python train.py --train_examples=78125 --n_mels=40 --input="log_mel" --spec_augment=false --win_length=400 --qk_norm=false --drop_path=0.15 --subsampling=2 --optimizer="muon" --adamw_lr_other_params=0.0017 --steps=3900 --adamw_weight_decay_other_params=0.01
Rows from block 5 of a small sound classifier, named by matrix and row number. Rows with one number within an expert belong to one neuron, the router's apart. Each number is 128 + 32 x the weight over its row's rms, rounded and kept within 0 to 255. All counts start at 0. Numbers have three digits each. After the name is the row's rms in percent of the matrix's.
Before each expert's rows are labels from the 100 clips, of 14976, where the router gives the expert most weight on average: "loudest" is the band of the loudest frequency at the time of the peak. Only what is clearly more common there than usual is listed. The data: single English command words and digits, spoken by a formant synthesiser in many voices.
# router: slot weights (model.blocks.5.mlp.router.weight, 4x192, trained with AdamW), inputs 0-191
# gate: expert gate (model.blocks.5.mlp.gate, 4x96x192), inputs 0-191
# up: expert up (model.blocks.5.mlp.up, 4x96x192), inputs 0-191
# down: expert down (model.blocks.5.mlp.down, 4x192x96, transposed), outputs 0-191

# expert 1
loudest: 500 to 1000 Hz; 1000 to 2000 Hz
router.1 100:162070147137092067150115167108148088181118098159147124089175117112114066175097112121127085177158095126102136158182086141139122126104145117145144092087120082118133146107115102124096104141157115090084120117116143115174082159127159136167141197076144091161154147150105188112131077099152130149116085141126110064073097095158170119096203127136161157090157134148159112180154184115124109158143083069140088132074098083189163156159120127128162114062078136116133117171091064144098103125108115182118161141112171106122100085121079165099146078141166199147139189130159118101133171131184136104
gate.2 100:091096171048087057155124083118108116097124112156194108170120146181165177182132171131149147099119146089120104114129073138147228044063124081097127153059166131131175168192148156095075099035145138203121179110134113174163152126120138105106125141121083109091133105133098086110145111122121156131094127079127162183134133104123151118184139130125171159152121138081095152186079122162139144116129121061110125135102099151150145128109148121142116162128091108147121156132115170121185127139105168147157124142137101139135118091103093113174144076120132131152161120134106127186135089147108119188
up.2 087:151151124125152191113181118102103074161165126178104103185111118094153122144136100123173127101142174109154152153150168097098169124050120143117128194147188184158204159077168130136146158085098154079133074122076120141156101146122145076118134140066043106125110129132114133101147110152187115076175120105153154139129153107064100098145194140116099149139115131091168157113114107153132190097123097120108113136154141138098141080150091155099102122117101097097179094110114138106103078157096139108149179230150152129066100148148117156097112084151104091176123130101182078102138144124129178127
down.2 093:101167147130103107137168118121164147103119128112153109147137162119063131121136177109109134137144130143156139125144160138090045156150124062161118114127112119136125150128114152058128114044135120091126125172123143101128139153155167125136104117109061111111086145121120075085150116172116092177173147100114115130160084087102123099075102061087183084150144145137182158120128191228098116113168132143103111111134189125106133117148165128121153212115117136104148042114111140172148128203150108150160167086189155125159130122127134083097142150214095129161124214147098117133122178114194125131
gate.3 103:133133092174158176074112141118052146098142140083138119123141102091111136171124140094111152164073148081070094048110158076145124091106133117147111122150138166158064134090134095108142128160132109111119122191154165141081080132148151129172116133071156088130106099094147152128124153140129165128125101090095125146198048131142126098128165157174161101093142127099119125110092127065151077119175111132132155154137195115109181197099135143122128134169142114137175198129111141091117135127095164106165125168183137134141085098064116155019114174165141145142138129187154119143178175124140169083
up.3 093:088077136144139143143196154110074129081134129135158107112124073153050133147084153155169144091164148184077085147125173135147173124110160097163128145110166154122098115097078117156136157151086083099098123125096090090157098147088072095145136112142184122180150086151091153173096162161147140113105111132148124151079118067116091146121165136108145108135125123141105146128109121182127078086107158173091149106117204181123151192103117147069104138183078172101203088095172087100151152097154188144142131197181156136103138159135109118160113134140100068140095082134098148141123104143084135075
down.3 099:176119135085118147082087144172099156145091138119192105155121095114127141112147136132155116125154133166137118109145140141144184170114128117180130154141140052031120170167154120186120157149132097133121117139127097097126075136112113094081161070105158122083156081142082225134155164137075122155089101136117226115201155169136096121081131180073124120157132176110115163146157180196163180135127171130121163061161130139132128074124136057159121213171147109158133102107113122128151110138147137129124115144119204144172103108103150142150102127105105124143164102112132075149145088149120125112
gate.4 092:158100146070043149123055185127184186143143095098149139149141177160118115100090161131202134128166181094106118126121146149107143133097137129142157080165152125147054165142091144111097153111167122145154085096127095089090095067153133171124167148149167160095106146208167153096219130065121149112159133106122130081116136137142094121132154131163163152096140153117127133180127114107102102150070100134193128108113121157162154124110140106113114137127099075141073140097151083132204152064109060115170138141121095122147130137127098150062129110151110156185093097105127125142162142112069178102
up.4 108:114121099124103140125129104152130133180136079130183143145147148156161142109163121084065142128151101208082087107111085150148113107105147133179107151124175132153110117188060152155181114152080132196119134138120129114106160097092110106113250151147112146117119078194113135105100107120130160156137095148109137131139129110145160128113154108102145106108113100135104179133086158152143061070188112095145162142118109210113116107141103117107103168104114131169098172119133176151103136102125038163075107217181133146098072084148122154100124104124138112102143165095083090116143099159103177189
down.4 104:053116131122143110102076227115111094124048104235117103187132096127128092101125185133075144135140180112111096147133144091152133132151127140158125134132139187077075120107125099056108132066105197098124119149153113155144131115135115145118136078168090127140102108143153096076122043172105130148185138087107158140093135158133131140120187178085104104124146045105109133132139136142151116110131133158115158130120122083127154115166127099129044117106105098127137202120133133158039053158074113125155147155163163102134143156129137130090127154121143119170131122143166180119132129132149157119
gate.5 102:149151140126144100129100124131100126141159153126111116074105120121106119113142178168181128134142189143111117066137171163148108155152064080112143098117114142101201181098155155091129170091069164175205101135151101142099078147132082151077176103079185209092104082202081081067079101115148106169133146091117160102120156143110150180090154154175094125140105157150160083146113133122161113092161143197114086082124110182124139166150122126140097135099137098104095069145140139091099135118093124101136122167160132147097178126134088084150169072125142140160090159083144095143135118113178138179
up.5 098:101116123096125121144135097135158153112146123121186136140150095128106096129110130176117101114137034134153191132125051118162098131124156149169143090113161060169109061167146077124069160118163060139064185090117153141155142138155149138173103162112143110140090131164112150113154105123140132120204141128083090135117095149170156044109147045147124172075139101100132138076112123113111145097114097107126140112167148118143070113134107158119131125086149138129141167114088208112130144124162129163111063136189176111146101239108091152191141181100128098112172132122135162148146133113138092119
down.5 101:176142137149106149122117161058119110120161143096153106108146110141101138150159134104134115118146152095094118125131080132155170052078126135173163098148093154156084075127117136103149105084105096105145145127131151133075089190122118168169138158145121135134124085124125161213077151144161143186213141127107162133066127110180158112127158086166098147094161145137166086099123155084165145138111082169102163130109116102110096077129156075130150214069189170125115103183100137152092150101108125103131088182136163120144130096144114106179149128106157125103173061105143142115100124123068018115
gate.6 094:145148167131084160025125148111137141139116063123161130116112116098120128078144148126159096068046114212131147116172090115123043171162100135109166114150128122116171124164168112101120153110098174142128117084110186127130092094161076106152109104151105124102161134150131110124200159155133143205116103138110168112135128141104077136160190148118139211125126095121125140145113150137162074101080148113126155118158093112076124113145128187120181166082139155109073124057109138141088114095218115121156143175120143140095121102114180104084150126122135157121086171151143148088107137163178160100
up.6 096:158120143073124134125102195160103137154094120116116108147103171071136115122113096121112082097044145107118142121114145143138097155097110141131172120162147127122132154097167138148116092183100113156126117125133098095090164135148140121123114130174116142177185129119078095194147199092137159194130147167113165099178112246152143099138125134125127172178075129106140134059086161147094188139095133161104098112122118126138145134180185127137110059101152168184101053102098174148131146116140112126140099165116122115079053083100130098162108084171117139070088119166121187092108145136172145086
down.6 096:108166188144124126105185090150139145140083116139153134087098131157149125149104149157163126102105127148075120160141124141176093060114149142113185131120071104151122115163109211141131134134146138083144155133107167128089152150124123163145131083058076124148170100137191116178092183148112168106115113146131137167171085084105116068148132152073107107164159153124119095090098174150140106108183158055163145090182147168091121119185062129080096118158119133120152153109111146058137133115050125072114126083080174149120142114145108157142151115157147148123132130115235081076133092097092127150

# expert 3
loudest: 250 to 500 Hz
router.3 092:111090149147101165127166082114108121175059150158102179150162194143160105141118114094150196072119176116092070107091130125145165094082111191115088085167045107101136135110117095095081123174164082149142163154160171087065177112139189101127117134171118132162062183136141137154133178121151163145119057153111127108127108121125143116189138131130142105144116162176112131095093159120088114129133144115070140098100120130148111149190103167172148172164104143177134129105118086166146101148099079170096131180156138126150075195118129123148172130090150062125145122130120108126077172092134156150
gate.2 084:163103141108103123159142160134131162196151082071093121108131116128111069178129124137131129168149088153112158112167140134163188143163173186164144147180127078136169147085117131134101140130100126107152140114103092155195056140110126109218087156098156105187137115129159126153085077175155145131105094114082119085151109141102113121078162085125152089114180112127171160107136081090087169154121127169172172103079155143152106125131107143185109091160132161096108105155123168092148099105133076116188181122115130144111118077115046148124058190111150148107083105099112104062117087102174139129
up.2 096:128107158098127088216161180125048153097164144139102111127152103112098154144153133183124103132119074090075110152161044114212109179169104118119158114136156116166187094137128137085142130107155137147159077108207108131106133113114121129153108112124050147119154154116158109180156150108155123089133137123120101173137147096122149132185167148141110097131101119123175094058149175154130201119158103164140152133164088154124093102137130099141143102115054084115045072166123158104179089114126143161104169111106158128146154144127134053119171139097109124164106109090075119132111080135078141131
down.2 095:136117108169139150184121130109139146138153192152160172144115117157170083157121114131187087105150169118164178091125096147126120173146099156077126138138156130128186039114153161127124122088142160108118139119140127131155100124174198093134097103076170142092102144121113168140168161063098110159137139117071145099160164148155093155180146182163111152122206103118125130117168214196158155105113165139089126124120083104141084109106127162108145153071108127164125102068130099111110136162150120137131177088124046128205139139133125144199139135158107167168157127117208116149160085110085159100
gate.3 095:168136123105057083128075107162151116121083110142097167147135167092148173130119146111137107115129096073091163126100178157116159099100101103081151141086126098183137178154089091111081150148120203139121132049082151104077099093091191160080129114088128131111120071082143127127187132112124051089190102094119125174133166151077177150132124099124121183115150132140146120142137138130139187142093146164178142151103145160120126172115174162144190108142055156168105112169087188166112149091178130142125168141085104091137083115125125158143137208166173158122099168150110139128093120128132116113
up.3 105:162134114103107109150083109160149109159126173126158160169126161170181134131135214127165121144155140022156075135202125147143147152073125131080109173111126137163106070083105178124177103123086154073133109157085081079138140106174213139077060124100146131105108085140100120096131058107150142210155123141084175136081177129116126145138112139125136146096109117164064134133102156165130083101111127168082151063140155197100109160166144162125092119139109133182116104113100141146093109135106097107130167121097118121149111123165119089185128170161162146064151140126129132110135104134140147141
down.3 094:069138183128125143222130138174122112122127150176171007120083107119036136099109129134109146087163171105178134128112110133089144164103118125127156116133138089119161045135131124137114134139126137108124122173134148124138121149143152133091142156099120135119145086100170107140087060116083182133156094155209119134098137145121129059100124150123225107114134100118125148107076133063124122142155118177133118082140115130106130126111098111100060106178149088107101131120144106149172104151150133182131169090159073160134147149126195172217124100166139141090093090136089157126135175128153119139
gate.4 098:135093095177135077109075139147097131077159158152133145112102172109191122146145133179099151118152057133150100139146155126175058110150126151121076187090217135105098149141083153116147165105131086150173209209098125130112108126144163111139150084152118129145161146105096164115137154127126162153138098104190168131091149103125097079151119125082142150034122096122108129077112135173096175174165145114192114094108148173114086098161072186140104162081157129121149137130121109069152128078089108113138154194122114105088149135131140134111140081095178125108105132106141118109110161142189076136
up.4 097:120119137080123126120147192137143222131111118144139138163117025120120082121114146126126110121149214177158127179161094056124121139128109158194117118122097135117157146160091050103123152197147148080163106086113099148114083125087149143162144137077091133115099123127136129152184133144124117120094036160169129148113127223138177088123168108160134069158076126136156091134103096149125090158193126094143112097095107160166112168126135104091125139080102136160112111136102145109164138172153149103117086161126167127153119109127145149166079116102136117169147097141143131151083112112087149035
down.4 104:132109129124109113135155093081178109153161137181156113079127123123164156086138119142131140123116191157060088158116069138077162181064139100155120150116081054143196147131117119165170154130097213077132136116121159193098120090159166123127149179151135164067127093138099122188089175110105182075158093087164135148211148142123090149166136120136121164150106142131113142141126086193074152122142114128153061142098126145190124140113142083165108113135071107123174148098135106123063149165166131130110128121126152112110135157113137186086154129101108164088108099110147077096141180166090103120
gate.5 102:071186158124120146104098098141138130153134088108132084117122117138151149185188142090153142082061163173128134139075152100119089080132077113133188102055150080153139087056123064080126177174125138074168075135155121104162147187084102110122142172076119093108149161079118117140155183090096077158164174092109110137148084155162112170111161119106117144169172104166116112109142086118128167156077148091126159198153168090114107104166140136154103114117138133126112138119138162134128135089132100144134172144171121099150137152106091131204114148205086112123102126164125110134170083152183134163
up.5 103:107117130127085100151087113120114130124065127113107169114147178142097175146070085152112100101110196105183138104136099150101133121127099125194134134101143187130138169153168090137154116144119136179139118142131067121117102200156121197131144138188107096160200116151140087158124122161107109177087185092095159143086135088134127057129111047082153090196115159126123154128140155153098068139137081150109103096070169169106142167124098095109138080040149166095124110114130050139141136119176109079147139149115123101188088088174135159104140145145151155139125107080148154121144118139131165174
down.5 100:135167098116164087113151138125097156135136073157177114147121131132066118078101139139186102132101103077141079126113114134161093057032114163175152203140144154133152144073133134148145102174151115122095144135132138106073133121114150198186087141086093157149135085118127165137092178134125117148070129052153121111116122169143095129137159122126133093167069071142133157109189136140150131124120134114094105107176144144055155186107145115184164044158100100146141100125101103158161140147094122138130160092139099184131116103184079171115107117163137135182146102158134104196139105060147095147
gate.6 107:145093137100141120157162133109152158150129160090101211148141133088161123129088103089155133064198122142139109150126151119193147129126111126077094086100119138145133133127104149167115175156058138136141172111130115127132104115106126143110112134105154121111126143065162128074141077187171185109127151099141108096120179126066136130035118164150120113146151135144102168165166132135114082084077156128138101129158150137086145141180103140112085078175162190108137029191182103145141123173155154112119158047080071114137173080193124110142158076102135098129098098143130126116112174078091127143
up.6 107:139109051142146106121124140192147151109130130131134139160175142156139123116120139140112109129114105132161150110154116154153143201168061148168029145049099127075118136178099086142095106152122154105138164130143108089103126093108111141128130137145147093140101127169142133159126160123160055132074128116138080117075157058130117048154125137118109164162147168134131124142139061151147173146123169166140127112121102116145145148123181114065146112163130139139071144137149160158128108181196148138118127129150134134134027191118106173080154177097121130144116134115140133174096049127073075036
down.6 106:159102065153130133100111149110176116130127187116130120183125122115132129180117158128048139129124132132135125214117157136129115077155122116110124128076107090090153148121133169149148115103104150120142098123127140100110098123111136120140128110094101125152164152153134129053065135138181118170193081125202170112131084128150117148138091190120166154136118142127147137078080079132076120127086161173124104073088151062142095146161177125166145133135111090130157100156148150189189136170039122204153103170106178115055134107103088157115142147115115131162090156119122100126112200104186053158

# expert 2
loudest: 4000 to 8000 Hz
router.2 111:136094094127088096142165103141126150138134059143157141139118129141163084163043141128112120150171105141171170161165145089142126180094150073093146071100130091091172096144106119143128137102159125158117151137139159156140115108114127133135108159152079084162109172130121137113167095123114178101194118055128089116102096119128192126131076155154150149148150166068167103126118123103171112166162127130135149104078091208170109087164102116062127121112139104097046092151165091136090087170175141118101100062067180180147108197107117173090116107094091112191119121157148109161114113092119122172
gate.2 106:132125128150187111160117155068172126165096120150090190151117184155112132072104119085120108147110123112092114120147082132155064109108151124129148093139170119147075107141114130106118165106136241144087164150095118170126121142081138151128134086144182161136123100114119158100108245139130123138105106160099145094155102161126087089069166110126195092126192116170107098158133145105100158144107103056126128146161141115128125182156177130130111160074135102082131084182112110128142117186142137137176147165162082123110096099140090111140135146107127131115098094155158003157126104125127154173
up.2 103:143213119073183131105099148108177152129145136120118120113145100164158146111130104092119130137120127124169133114093100152076189155157081136140173123118129096112098124142154167155152154137076153090102094147112113107099146109165091106140127100110189135143118101101106150165107216091191191147177070154123121144099117058113130206048027162132115111182126124121153150170182128120144202123106161097179111084138110142174083145116143135124165152099141123111143101143137148129153137119070101093164144125098086135141058158120130161069121150058131120082133155163079145148090099139117153166
down.2 102:086128089114135073119149119052116129133138123195096147082145149173131116074133138138143107119107132132168102148122096149120102138125124164054102101138088138122117087152131175128157137088159128170133102146128131133139126108131126148114080099091144140079158101154103131103154154157171113205032130111098114144157105228172172013120073158156161182139144130104124129111128133068171096119133173151107140116171156106227138081147154102119196140079158199159105100134144129122120139113056132192099104167116110119083105133121132091089117137096124107074145098152091161117125138122129134125
gate.3 091:129105154079102144151085090139081133132113116119149113131114224134059119080133108111104134183054162153150089162101157122135148182141084099128132173200091132167105120182108116110150132108176094110142046096125078147118137149133103109129101129103178135109040179158097132115145093142167068118090158105112146140092092109135101195110111103125123115195121118137118121141130105110180136126155163114162138131130191161135087120153087151174158161168208161148111083145114112176117141132117155105145140117106141087222083098116175184121091117087152130158138096130166167087110113163116089101
up.3 097:135093156071120154136178144153205099145117187123118125111080161091147124120126108160107130099144140053181099188154140147157123089087151190133167177149154132105176090140131148121138110103081113132104130107132089164128151174169102111114106130135044087129088129103130115185094201236084146102104146162128118143130146103078162105109141088133056101184145117119100142115088168122075140075131119182095177148164108135133084115121108129112127125130211153159115172075140109104156073146114123145118112126105152170143105114127133128167117113107126133171067135093093188147132077174170100113
down.3 101:158147046154108103095090112131133167134100173158201115154137127119177141110172131089140119151151129175165119114104141125086145097084133178142182131118181153118116128130124232126158134112137138125132097179116119115127144116122216060055149204154117080139091066135120140125180187095106184092139090048113107116108103094182091113106155114168095078090112125133104143149116182109157159115146148070138129122134178126071148146087110092136073094118080158097133110144130109171171116145190108088138148104158114142090131124185146165134196119126130127146150135106133136121114061139126115151
gate.4 097:175117126095081115138097094164163157123103110148109055147148055095161113127127143120062116133113135205116081161146180137130139172055178127090135110131143104095137097094184150159046085095114158141103077074067167124110154131095166189093137136109123134122105096086087168134122077138148164163172153144133124110139086088128114169118140153154095106163106132127103101158185201151137141173110158102164124139092166134153145184104117119116153130108164069102152042151147155161178137155135176105134121140135147124076091144102139064123118181174105175119128146195165106139088120121105133121
up.4 093:075116144140111167127155118107141141076152184080133164145117135116152115091156114150090148094114124105193120147107163079145097138184073132108173097122101121104184096034146194122103138098030076171150167173139143135104144096145146109175154090142115078167146127119162098097163101135139135114147204146048095145100136135146126187144170146133127094126148099065135160154142129106114143125080121177178113104074128098068111114141134137154115159162093166187134119177108099114134152107137129063166152159124131119120102158110150123035151123137127158122092132108106200052104129145132151148
down.4 093:129142087107117112143083111186122165126166135102110117091135158089126121120114111107066111145107155083151128153105049109155125106046117126062067194134173164101111188128112101058142117112143143141116121152112124123110147122126186059157161119156160120117099133137122119148058109150086119149171143119064118131081082135098111120152122173097105150151065127149117178076155057118107116124113120097112111117131150155062078125098121145187035101150157121106181113118076131192173142092170116161135175096141085140111139161107136130136108140147092099079189130100176155083145184129101105165
gate.5 106:115143138099156156103137120150178140047082098162174174113120193142122084151097071116070131137160130104130087105107138173077156131130136113078109114103189120159128115098068143114036157139136158137158146072096067166133195162147103132203176094113112149131129058133122155152161136094118143193155023155172131118110158106081101120151203122123146091125136100119129127146120125104100180077121127107118142174080158149147149110107140121093107129121200126128112172147110125091150123138085080135171149121134174135117065064164152181110118113130161157107098144142107113130123125160162121161
up.5 111:131132158170155171162152137123174124116140137093129170082171180098088071127088080098148146118162087118126126110050188142172122140132166091089132116162199100164111141092060117061099147136092132114146113116082106136098147132136127098147175098079182127141166125140085158128133088145152197145143115134124099106100136142080131176092191106081161152143141095132156111127070062181121139075101067071138159184105135120180078157133112165123076162130188140097127140199112186080144135114133069169155124152090156125129096088172133164129122150102160163109104129117116144110117097151145108081
down.5 110:113111157134133140173127116184155110115094140142091073091124106129103111097111144161162101141150081227110112145149096120102255148099129145058150153105091185146120181103137122127186104098153139169114125134133132100145145118097124130227119176171101163128129099143101151144165190105085144089125139134107118110148111154112196161106108108096069081100120115131152205139140063153127160112106136153096156144142148140190139134129150098134123158167174134117152120095087133102129113160096119097113130123124132130125135115200182141115165133109164125173183052134179097171120126136090187159
gate.6 083:108191158113080158105129136141140088132112133179150142078129084149096136174135066111142135124077182144146091140080167097131152169104124088093105146099122138159116150087141110156090134115144163236108141188155153124132141083138135178164133088141125078168135069151106115151067094118162042121147112140101097132119089189121191200119158160188118200086163147135119121108126120112083185087117155128209069113150133135119134120124170136102140110109066129125132128102109155159115119051152151132102145147104127166132078109170136095122110139097127090107109159149074093181139128092171095143
up.6 094:131134150083097124124087115107101163140142090115126089126096107174097049126116126105091100088124131064200112150142106138101129207143128126138164155159179139082111111143087099126124134161129179134151101184168154113196098096129105102173164089144162189108159177153127144103137141131114111150148155099082123127074096187082080111124150195121116174157148120109101135142098173157116214149118123094144146059144143113105147161165136175158073180092056161128115154116111163086114140144167146163116065186103119093143114155154145157087133118101136098082074070102132163062156160113122136126
down.6 089:093135137151189124102093120104073099118119092156076070133097129135127144171126128113164125126130153121109123127126082141087084130184125140091127156095126079122134145156135081091087158095137163130126097094122106056115091125096148130196108102134154106174095163117142101125113114126118201191088128135119097119085111099121148151101168215073124131182139140125091100162213112128150138132093154164158125139127126116228162130103107073062154154074184113142143149105159139056128104108059127154104144146142157128097102121113083115186133119010111148116110137088152127145080113186131129123

# expert 0
loudest: 500 to 1000 Hz
router.0 096:100131105116151157124111079125067099150091097148184137088158159099164098197147123143077122097109080125096062110166125097124100133127083127116218065173075109116089023128121097140105103101090103139137072062143131147136157095161168102126190145123141190154146130120124143097135162083115087077122117139142166103066129083127129173138116176157147141044155103143123138198129126063142143137152146154099121125097170129134124130105113103152125173165149134135115185126147103126123111111118118156093074096100145190175160152160107170153120176072116121124168143084157161122153173086117149137
gate.2 099:112139110102165119096116167100086097125093108129135131113133157117134140112123087046137117117098079190149081106148139110133105176111095115119147091108181104189143158182106091101179098107144164174145135094176142085122166087143182105146161083074094101143154052090109134083116161138082151143175103109118148142143157122118081063162154111137139131130183151136143140173159117124156143164111097134153119175118144072108148099140083154127090185149123189141090035152131161152143198122137112121162219121124105103115201095104093076124193131148158105093096140100139127101097182112174127143
up.2 103:155129107094114150109133133136165169109136088106141132165124099140133119111114153143150128184147093097147219162170114110065119097164187140139107167145122154099193088131106117170065161154192135077076135121147057155211073070157136150126139153144127119126112143158123110143138092116173106129108091153111145133084191149107099092126153219100089079099148103080076127135104104116101121135116144162027093114150135110115069133161158094145128161149159120144148224156161128152176171171131091086171108127146166147127090140135130135101116108082107129155086085119104119115141091108107137078
down.2 095:131139075107178139113114168069159176140168054109178179201145118090148135153111089107107145111168147132126148168125113134115117111100118116154110111141134099095180182128110146107111146064067146143065111120144120097151158094116155135089110087111118075148145113147062101129182138155081097118149083112109102114161123180120084077118157146162093043084094160150142143105119165104154103119156133075149110191121174132103146118079144172170105126058153096116108166124171142127156105093092146139144099085183165111067146157072131089064090144108139140083118100122159118161119086096088135062
gate.3 094:169099095094122139146100130156148171105134119153104151106145137094176166130069076103139146136167127101090128134183196130180142094083112090123123126138099099145136197128132204099087164136234080079139126136067121137159161124175189144149122071143058101146116159156112129138128136105079108126132144141093108148156096182088138178092070122102159111120057126154079137125130105159129156134153167120118125148055115146100125140120116119108201078140085136140083073169167056121119147135114114142128074154167141107150118178167141140101112138099123145151150181195166084136097130168104095110
up.3 091:165151175174119121127117126075118174104086113139125192095096117130107108158096143099150129153143146071151128124170126112207128107120101207071168195111165053106148073171119112133085098172193084072136112111090124140136146084123133099145161091106125075135092175143170167147124101083116149166138124117130130147186134189131130112117119125156165119107155136146115153135125141190111137128129167145140121075113151078181080150136095136192185104140097098114137092161144151103085102088036138113149075105109158104119107131152141075132106099127101159168144106127115155087156234099106117147
down.3 092:133133157086098143096131109122208112116179129182109072091129150063032110137087094168076135154155145120140133123151192103154147081130124143101141153158133140105116180144118110162138171229134140103158122126145188072158164094146086115188182089103143160166133108127168137150114094094053072121084147092135127110118160117112075209108143115100093117159100133154108058155136182072124135149137090122161154096141052155169129163126150194110086150111145175119070104137102115161126119126133119160142101106100101143061141103117118100134132145095138123171095118117133126150147158130134083116
gate.4 103:122145112099131078131110155155117088115110165139147127163123137100127047135183129149139117158131114130124144106142089180140086088106136164165128229018096122128106118142128142187131151139085062082108150126099113165154116146150090141137181137108128204112141081148109112085157096082081117097141115157083172182156120079092147135101223094120172170180124137112127127154121127133165087081158135139138159149135109147142163177155111120171084145163199098119117127099079135127115110100151122034139120129118137176130091182096136172123092121119130104104144132128137111116090119115226132160
up.4 113:180132150073145135197122113144083176143130125164133169115157131110131113103191146132173121171140130084085103110166102149110115155120167134169167123142107114166161139086113105150104089158120108105132149162139120147061129100164152155058146188140108155122154171124081137104187092099152128058179134159165143130119144194105185160091172098094108113135081126102103099159132169158150200108132116125098119134148107083155095118129131126097095129087139143114170053086114138105085150062090083180166098175135126092107127160102161075099087212065153096133142163170135132090113173128127109066
down.4 105:191107201253130118176105166123096101135175119183105074086133100138173129118150126120183109130085139086147136112151135108124069163204122158105113148126207144166170135122147174145095130160128056129142129183138133139113127146107132116089078115095102080093139140123143080160155111135206181172199109160155160106102158099124136105039110158128141142140158164132131128119192126120125157140126076078081180102114085160178095159135132147180114120138095192146117120104144131143173142126132132106085094051135149109111135108140148143154129131144136171148138151129155121146120152157130089149
gate.5 109:149103226136157105118080035114213106114063183105173121110136111112141119132112207098224125136165133096097128087182092112130051087152167089159125140079101149104168124135188175145111125121115161110117115157116154074165133146103146127142090090103102119084155093110116138101126148079136076068187082138132120162163155128130112089074146088139121125141119187171129118157119108108108130163151107128139114109084112103150082200127129127134131191125093126143162165154143141149123122109209151122119118132073121102144102097131164139106162149126083174171137138113174134105168141097131151126
up.5 094:167108143088135112121147059113092047119102102120136079091190081116180155095127170105179131126139127139151089101164150107141100112121166083129083121131064165157172175059172102137137140100141155144095117115124105115088154078139176093200158103102102107153133119133156135106154111076166189103177151119077111161106149127150140066098104073130110202115130147156136153175136163140140142114125157132145073097126132111186136138128129106103158150077179124168138199170204145126166104122087078135102108120097131082189198192097155124112135122100109098159121125125091177156091112139142140104
down.5 103:163160181101129128091145131151104179128119085097162177157122115117124105128105086101118132125122121105060169120144122108135101119119115107118180128119133203143150169099148071149061098131101109098179137127144137110097137133151190133164121127139125111132124086115140174088126076115121131107161128136133158107176170183165157160126137128070134063126073125075138052123103129159112108138095157175093101131073126163218170116108164177087126100127112058113051144149123111110118117193179117168165152153152149078133131152142113132110140151159148188098223105129115087157149152122219158079
gate.6 111:136088164147110123183114140156090102114142114118123128137160132134160153107147131178129154109131100095101164117086170070173110118143105137130148156136099112177106182061037186155121140143182131116108088208157138165134119126140149044099147104129098113116109140117117107080080155091132157155137096129181139104099105081163143213134147157123128084091126141137121139116126158133124211129124188058141153136124100163152143118121136142090126139046085132114107024167118105115138123078094169174172154075165110164168095124133098120140159090144115078092130171151114061116144185149129145144
up.6 099:136198170101154117075103163140126179114124139123116185110045164101066124156154108165143154148117057205134141136102140164148052112135163121151074146091163122106176075163154088103153147156113172179108132111126107093117143119169100170081123149102094224164117120165117117106158118131110105124144192172084123146136119133140119089110132107186166104118154143079160124130076157136122114140129079157132143091131138109093104153113140131139109168099085183147176136127084131121037091182124108165128167143127129139109162117113163101071056169178147142102132102135120139061152093141119082141
down.6 107:183116085118107131199144124099149137124161179180097120188134131151187105064125134127192130116131129171168110122142153138078122092078118132150165128117141109135138150114108179137160117074127102150185115130139112134140127153107197145149148072093120143143112143139146095080104177117128129147135143165100140111186149137134109074169144088140092131143138118123093140103115125108084135120125067138173064141114159052108150128112160086140101121142095070084141162102193139124184122140128142099108108112107084074125124153203135089087089158098149126102114124147181158100091053122182001187